Weights of a small image classifier.
Model: 29.8M parameters, 64-pixel images, arch vit, norm rmsnorm, activation gelu, moe expert_choice, num experts 8, patch size [8, 8], layers 14, width 320.
Training: adam_atan2 at rate 0.0012, batches of 64, held-out accuracy 100%.
Rows from block 5 of a small image classifier, named by matrix and row number. Rows with one number within an expert belong to one neuron, the router's apart. Each number is 128 + 32 x the weight over its row's rms, rounded and kept within 0 to 255. All counts start at 0. After the name is the row's rms in percent of the matrix's.
Before each expert's rows are labels from the 100 images, of 14976, where the router gives the expert most weight on average: "colour at peak" is the nearest of a few named colours to the mean colour under the peak. Only what is clearly more common there than usual is listed. The data: rosettes with rotational symmetry. In brackets: how many of the 100.
# router: router (model.blocks.5.mlp.router.weight, 8x320), inputs 0-106
# up: expert up (model.blocks.5.mlp.up, 8x320x320), inputs 0-106
# down: expert down (model.blocks.5.mlp.down, 8x320x320, transposed), outputs 0-106

# expert 6
colour at peak: black (83)
router.6 114 [ 66 127 135 141  71  99 178 139 196  71  77 163 149  94 138 109 134 160 147 169 141 186 163 165 139  98 104 103  77 153  92  93  99 145 167 142 202 168  98 134 181 144 109 108 146 147  86 127 144 140 137 124  64 141 129 155 174 106  76 106 120 117 111 157 170 152 155 162 154 130 116  97 148  99  65 107 112 108 173  81 118  85 172  62 150  71 118  83 137  94 157 154 186 110 100 125 125  91  62 138  66 165 113 158 105 135 119]
up.0 103 [128 124  79  93 157 134  92 176 161 167  66 144 104 127 103 106 154 141  39 147 106 165 134 204 156  88 124  93 122 124 132  78 118 127 144 133 136 158 164  92 106 100 140 135 115 157 129 179  75 174 140 140 179 122 139 129  94 104 181 162 112 101 140 151 160 124 106  91  89 106 124 106 138 164 117 128 147 129 125 111  79 111 197  91 116 145  64 126 127 109  92  98 105 162 190 154 110 118  89  43 104  83 141 178 213 189 112]
down.0 106 [110 105 157 137 109 174  57 136 138 137 138 123 149 133 129 140 106 109 122 186 124 113 170 102 101 130 151 114 156  77 141 146 127 117 123 133 157  76 129 121  95  97  88 186 104  68  79  66  83 121 152 103 143 144 115  95 203  62 144 102 202 185 145 150 183 138 127 146  64 119 110 110 145 120 132 152 113 175 135 113 118 144 138 137 144 163 171 136 127 156 115  85 149 172 126 169 162 137  87 164  92 150 170 119  83 103 129]
up.1 082 [163 160  94 142  89 189 136 170 112 113 134 176  97 136 146 115 182 156 155 171 130 194 128 134 143  97 126 143 127 160 124  98 131 102 136 154 136 184 137 108 144  97 136 117 132 114  82 135 102 115  71 150  96 125 140 204 128  94  84 129 162 102 155 155 135 202 108 131  96 120 107 154 134  81 127  94 138 101  97 145  98  80 142 177  53 107 122 108 129 139 113 152 158 161 190 131 185 157  81 162 111 102 154 155 138 146 126]
down.1 078 [117 116 126 163 121 141 141 163 126 138 127 154 142 134 126 153 106  77 180 113 172 119 100  82 140 179  92  87 120 126 144 128 121 168 140 143 170 109 158 143 189 165 137 110 118 181 120 128 134 148 119 103  77 189 122 151 110 133 109 159 112 102 111 148 155 126 144 142 155 140 147 147 126 101 133 152 156 141 143 132 116 139 128  94 108 140 181  77 102 130 129 137  65 136 111  71 147 134 115 110 104 132 124  50   0 109 128]
up.2 077 [102 153 107 144 110 169 147 145  86 118 133 157 133 148 127 152 191 141 153 113 160 106 143 175 109 117  96 172 100 176 127 130 117 108 132 167 157 150 133 128 161 122  98 148  87 142 140 143 128 104  60  97  90 139 103 218 170 126  78 107 153 120 149 102 160 180 138 139  95 139  71 125 146  99 125 115 142 112  97 150 115  44 143 182 102 102  85 147 107 101 106 126 122 129 158 133 152 151 115 121 128 110 149  94 162 124 145]
down.2 079 [111 130 132 110 148 142 148 101 111 136 153 193 153 117 190 162 186  60 183 121 167 129 101 100 116 132 118 113 130 115 152  77 111 156 112 124 120 111 147 147 208 150 187 140 118 168 161 173 153 121  99 110  94 110 113 144 123 139  90 143  96 112 153 162 160 131 112 132 128 178 123 145 130 124 154 173 146  98 112 130 128 116 126 140 145  88 137  84 130 106 175 129  93 118 103  67 130 120 131  45 137 129 138  49  35  90 101]
up.3 116 [ 84 110 161 137 114 102 126  98 160  96 150 155 122 117 110 112  89 111 134 156 148 118 142 113 109 164 171 173 127 182 143 131 164 245 148 127 166 160 163 147 139 152 109  94 147 107 149 141 167 139 194 160 144 113 137 114 140 140  83 145 164 159 105 145 183 161 165 105 213 130 155 137 114 150  93 122 126  93 121 172 226 122 108  62 163  90 144 127  84 121 132 132 161 119 109 135 103 107 143 130 114 198  96 197  97 119 154]
down.3 110 [111 200 137 129 144 110 119 118 111 115 136 126 112 161 140 132  74 177 117 113 143 121 178 190  94 131 162  80 125 128 128 142 157 138 140 147 129 114 127 157  98 150  70 143  98 114 137  63  93 145 180  87 127 137 107 113  73 140  94 110 169 181 133 106  98 136 126  94 145 154 141  82 164  89 136 121 127 150 108 114 144 147 111 137  93 146 112 134 134 116 172 128 151 137  79 151 133 175 147 148  84 109  44 113 109 127 113]

# expert 7
colour at peak: grey (57)
router.7 090 [ 89 114  95 135 129  75 138  53 113 182 166 143 166 171  77 190  76  96 152 142 125  89 161 152 131 125  97 126 141 115 163 170 151 201 103 128 126 127 105 165 116 144  99 118  93  52 187  95  71 139 138 151 177 114 147 108 161 173 149 150  49 171 104 107 109 120 224  89 126 154  98 121 140 139 162 150 148 139 123 134 119 132 149 157 144 116 142 166 118 102  91  99 111  98  87 150  73 135 175  86  99  88 115 154 156  69 147]
up.0 102 [116 103 115 147  95 113 143  57 118 141 183 134 127 126 125 197  95 184  94 110 134 140  82 135 180 140  66 170 145 134 152 119  83 132  89  75  90 112 122 160 131 119 113 130  50 144 190  73 107 108 113 133 167 138 106 122 148 141 191 177 120 154 112  76  99  92 140 102  96 195 125 101 112 148 167 139 182 168  95 121 123 181 179 171 117 113 117 105  56 135  96  64  93 110 146 135 141 179 122 128 144 113 173 115 177  87 107]
down.0 095 [ 96 158 115 161 123 145 137 161  79 157 137 152 139 127  66 134 146 168 137 162 142 116 122 142 113 152 142 143 103 166 156 117  41 158 155 141 142 131 149 121 128 138 175 113 105 132 110 164 127 159 108 121 141 151 126 132 203 118 140 189 159 138 113 134 139 177 128  94  69  54 123  98 133  92 150 159  84 147 138 139 117 170 109 139  96 100 106  56 193 147 139  78 216 106 137  60 101 118 170 138 111 118 106 159 119 157 110]
up.1 091 [156  88 135 127 123 134 135 149 108 127 176 162 127 163 132 108 152 157 131 128 173 124 118 164 150 168 164 102 119 147 156 111 150 176  74 111 135 159 143  95 151  99 156  83  66 157 138 122 173  87  85  99 103  96 136 180 182 138 116  93 165  85 142 134 123 162 122 105 158 119 118 117  82 100 131 164 151 121 120  99 111 145 128 182  91  69 117 159  88 118 193 110 140 138 184  87 199 142 133 145  84 142 139 106 139 139 136]
down.1 100 [132 166 122 175 187 139 118 136 169 132 104 169 122 157 116 138 100  87 144 197  98 129  89 135 147 149  68  80 126 100 106 139 171 183 148 153 106 118 107 135 133 155 144  70  73 149 126 119 183  71 136 137 135  65 133  92 176  55 120 126 102 153  93 166 107 129 175 124 127  87 140 141  93 104 141 172 182 101 134 120 129  90 137 151 140 149 135 144 139  43 140  72 163 187 144 138 174 141 172 171 119 135 135  99 172 137 179]
up.2 087 [155 105 100 122 131 141 121 163 105 152 197 144 150 186  97 133 115 137 145 114 208  86 112 190 156 136 141  91  86 152 109 115 176 144 157 160 120 160 139 106 112  55 129 106  80 128 163 135  95  96 110  90 134 100 185  99 156 157 140  99 134  94 111 126 129 175 138 147 135 140 129  68  97 183 141 138 182 115  67  97 160 102 148 177 144 127  98 144  70 134 162 124  96 207 119 129 201 149  65 125 130  87 135 138 178 136  92]
down.2 093 [113 124 111 145 129  69  81 137  78 122 157 152 131 119 131 151 208  93 119 112 124 119 162  96 158 180 191 148 163 112 123 107 154  77  71 123 183 101 134 159 103 159  66 128 102 112  93 154 115 162 123  92 176 145 166 147 184 159 201 145 114 176 194 174 109 141 183 100 104 132  59 166  39 170  88 131 115 179 122 115 108  99  98 123 205 160 135 103 162 179 107 113  98 131 155 114 118  98 122  74 134 129 118 162 110 135 181]
up.3 086 [168 128 154 162 136 172 135 166 124 142 121 120 113 136 149 135 150 136 160  89 141 141 196 141 175 173 125 129 146 169 145 153  77 153  82 131 127 140 110 118 133 121 157 133  59  91 113 145 134 128  79 105 110  81 121 173  89 198 119  95 190 134 149 198 100 150 105 124 100  95 140 124  87 124 100 109 128  96 117 152  71 153 129 159 158 133 127 148 184 161 168 177 161 114 167  67 173 101 169 151  98 111 169 109 114 141 103]
down.3 091 [ 83 137 126 122 184 140 148 145  89 165 160 126 140 170 150 137 177  94 143 168  67 120 100 130 168 120 146  62 200 150 133 113 152 103 170 128 177 123 106 122 111 159 168  80 133 160 134 102 175 136 159  99 101 105 109 173 147 122 137 172 137 126 149 142 115 158 170 168 138 120 126 129 110 113  94  75 135  92 126 159 123  52 140 160 105 118 123 139  83 119  49 167 141 105 152 124 155 127  58 107 184 139 161 130 129 117 150]

# expert 2
colour at peak: green (28)
router.2 112 [181 157  78 116 104 135  82  95 167 133 175  98 137 134 116 164 133  76 153 152 166  85  89 139 167 102  95 149 128 120 111  77 104 121 133  91 108 204  91 152 130 149 130  40 134 133 104 109 123 117 151 149 184 119 155  93  86 151 110 177  91 107  97 113 104 139 101 125 126 152 137 170 122 106 143 124 146 105 130 153 167 167 190 138 164 135 158 102 115 109 112 135 109  92 136  90 153 116 155 148 129 150 156  97 159 129 104]
up.0 127 [163  85 116 100 190 148 154 170  93 166 104  99 141 135 106 122 169 148 133  89 115 141 104 147 145 152 165  78 147 107  99 158 138 109 138 138 137  88 114 104 122 110 123 142 155 126 110 114 108  99 127  46 118  80 141 101 179 173 153  70 132 108 130 136 104 121 116 109  97 116  92 121 223 134 172 145 104  98 110 151 137 140 120  94 118 120 157 134 128 133 192 172 112 170 128 113 136 188 106 157 134  81  56  98 120  94 119]
down.0 132 [122  95 153 155 118 148 144  92 135 113 167 136 138 120 132 125 155 152  90 139  96 113 155  54  98 146 110 134 151 138 152 148  69  67 153 144 103  98 111 145 147 130  76 171 165 131 104 135 175 185 135  92  73 207 150 143 114 140 107  90 156 119 169 135 140 130  61 127  19 135 141 120 142 111 102 143 112 152 179 128 122 135 105 129 141 157 106 119 152 153 122 109 128 128 176 137  84  64 162 151 140 151 146 120  83 185 187]
up.1 102 [143  77 199  37 127 125 146 159 129 119  69 136 117 119  93  58 103 119 118 142 107 157 133 135 111 149 156 143 148 129 131 164 123 157 148 138 157 115 188 104 156 104 113 129 140 129 187 129 125 120 119 149  89 131 159 179 160  95  98  94 152  97 191 139 108 117 160 118 108 144  65  79 166 114 125 122 126 125 127 126 115  95 101  64  89 115 115 148 126 182 145 117 142 231 136 181 120 168 143 129 133 122  75 127 124 115 177]
down.1 095 [117 142 188 126 107  62  82 174 150 107 125  74  86 101 142 111 101 114  97 122 123 133 125  96 148 144  83 119 108  87  87 103 103 105 152 100 116 139 107 133 129 127 104 112 151 137 112 119 113 147  80 118 115 188 155 122 152 110 120 138  90 150 137 131 129 102  75 148  97 126 133 134 129 134  91 131 117 191 131  96 120 131 140 186 127 166 103 164  92  69  58 133 123 150 121 129 186 139 135 146  87 142 212 127 174 157 132]
up.2 083 [ 72  87 124 151 140  74 202 134  98 125 135 147 112  74 138 119 106 104 157 109 125  87 144 168 128  73 107 133 118  71 132 157 184 150  88  94 169 121 164  96 173  67 145 163  64 132 176 164 163  87 121 136  98 143 119 140 166  92 124 120 142 112 118  66 184 133 153 155 126 176  94 129 108 193 115 133 100 184 140  68 109 121 110 109  90 104  92 123  96 141 145  92 104 127  83 153 117 163 128  72  80 144 134 128 147 141 152]
down.2 080 [104 131 142 188 137 145 116 116 136  91 116 137 132 102 129 131 106 165 171 134 163 163  90 202 135 103  98 155 112 143  95 101  90 170 146 144 107 198 136 122  88 156 143  89 119 121 133  98 152 102 129 142 130 111 119 109 145 126 107 170 193 222 105 149  59 126  77 154 129 117 118 120 133 124 148 140 156 114 130 107 157 123 149 220 148 147 151 142 144  61 116 174  97 102 100 167 137 146 142  70 109  81 196 110 182 112 104]
up.3 096 [139 139 141  69  95 101 122 109 156 115 133 103 144 144 116 138  97 112 121 161 121 126 176 124  70 180 125 176  96 106  94 184 114 107 115 191 200 112 135 132 170 112 135 126 105 147 197 144 124 139 125 108 112 150 140 135 128 126 143  51 136 128 126  90 118 111 153 192 101  91 119  84 115 165  96 118 163 118 178  59 131  42 134 148 125  35  95 164 139 136 146 140 168 159  91 152 118 112 126 146 126 137 145 151 115 159 135]
down.3 101 [ 87 121 155 157 145 147 135 109 106 155 153 118 159 151 162 177 150 155  94 118 131 148 151 107 133 109 112 121 153 102 156 124 155  74 103 184  98 126  94 114  54 122 194 128  87  98 125 105  62 163 146 109 192 140 129 142 139  93 124  56 156 154 160 120 148  98 167 114 118 105 167 109 114 111 100 125 108 171 105 169 134  95 132  58 138 133 114  78 170 175 149 142  95 106 169 136  90 153 160 150 113 106 104 102 133 123  98]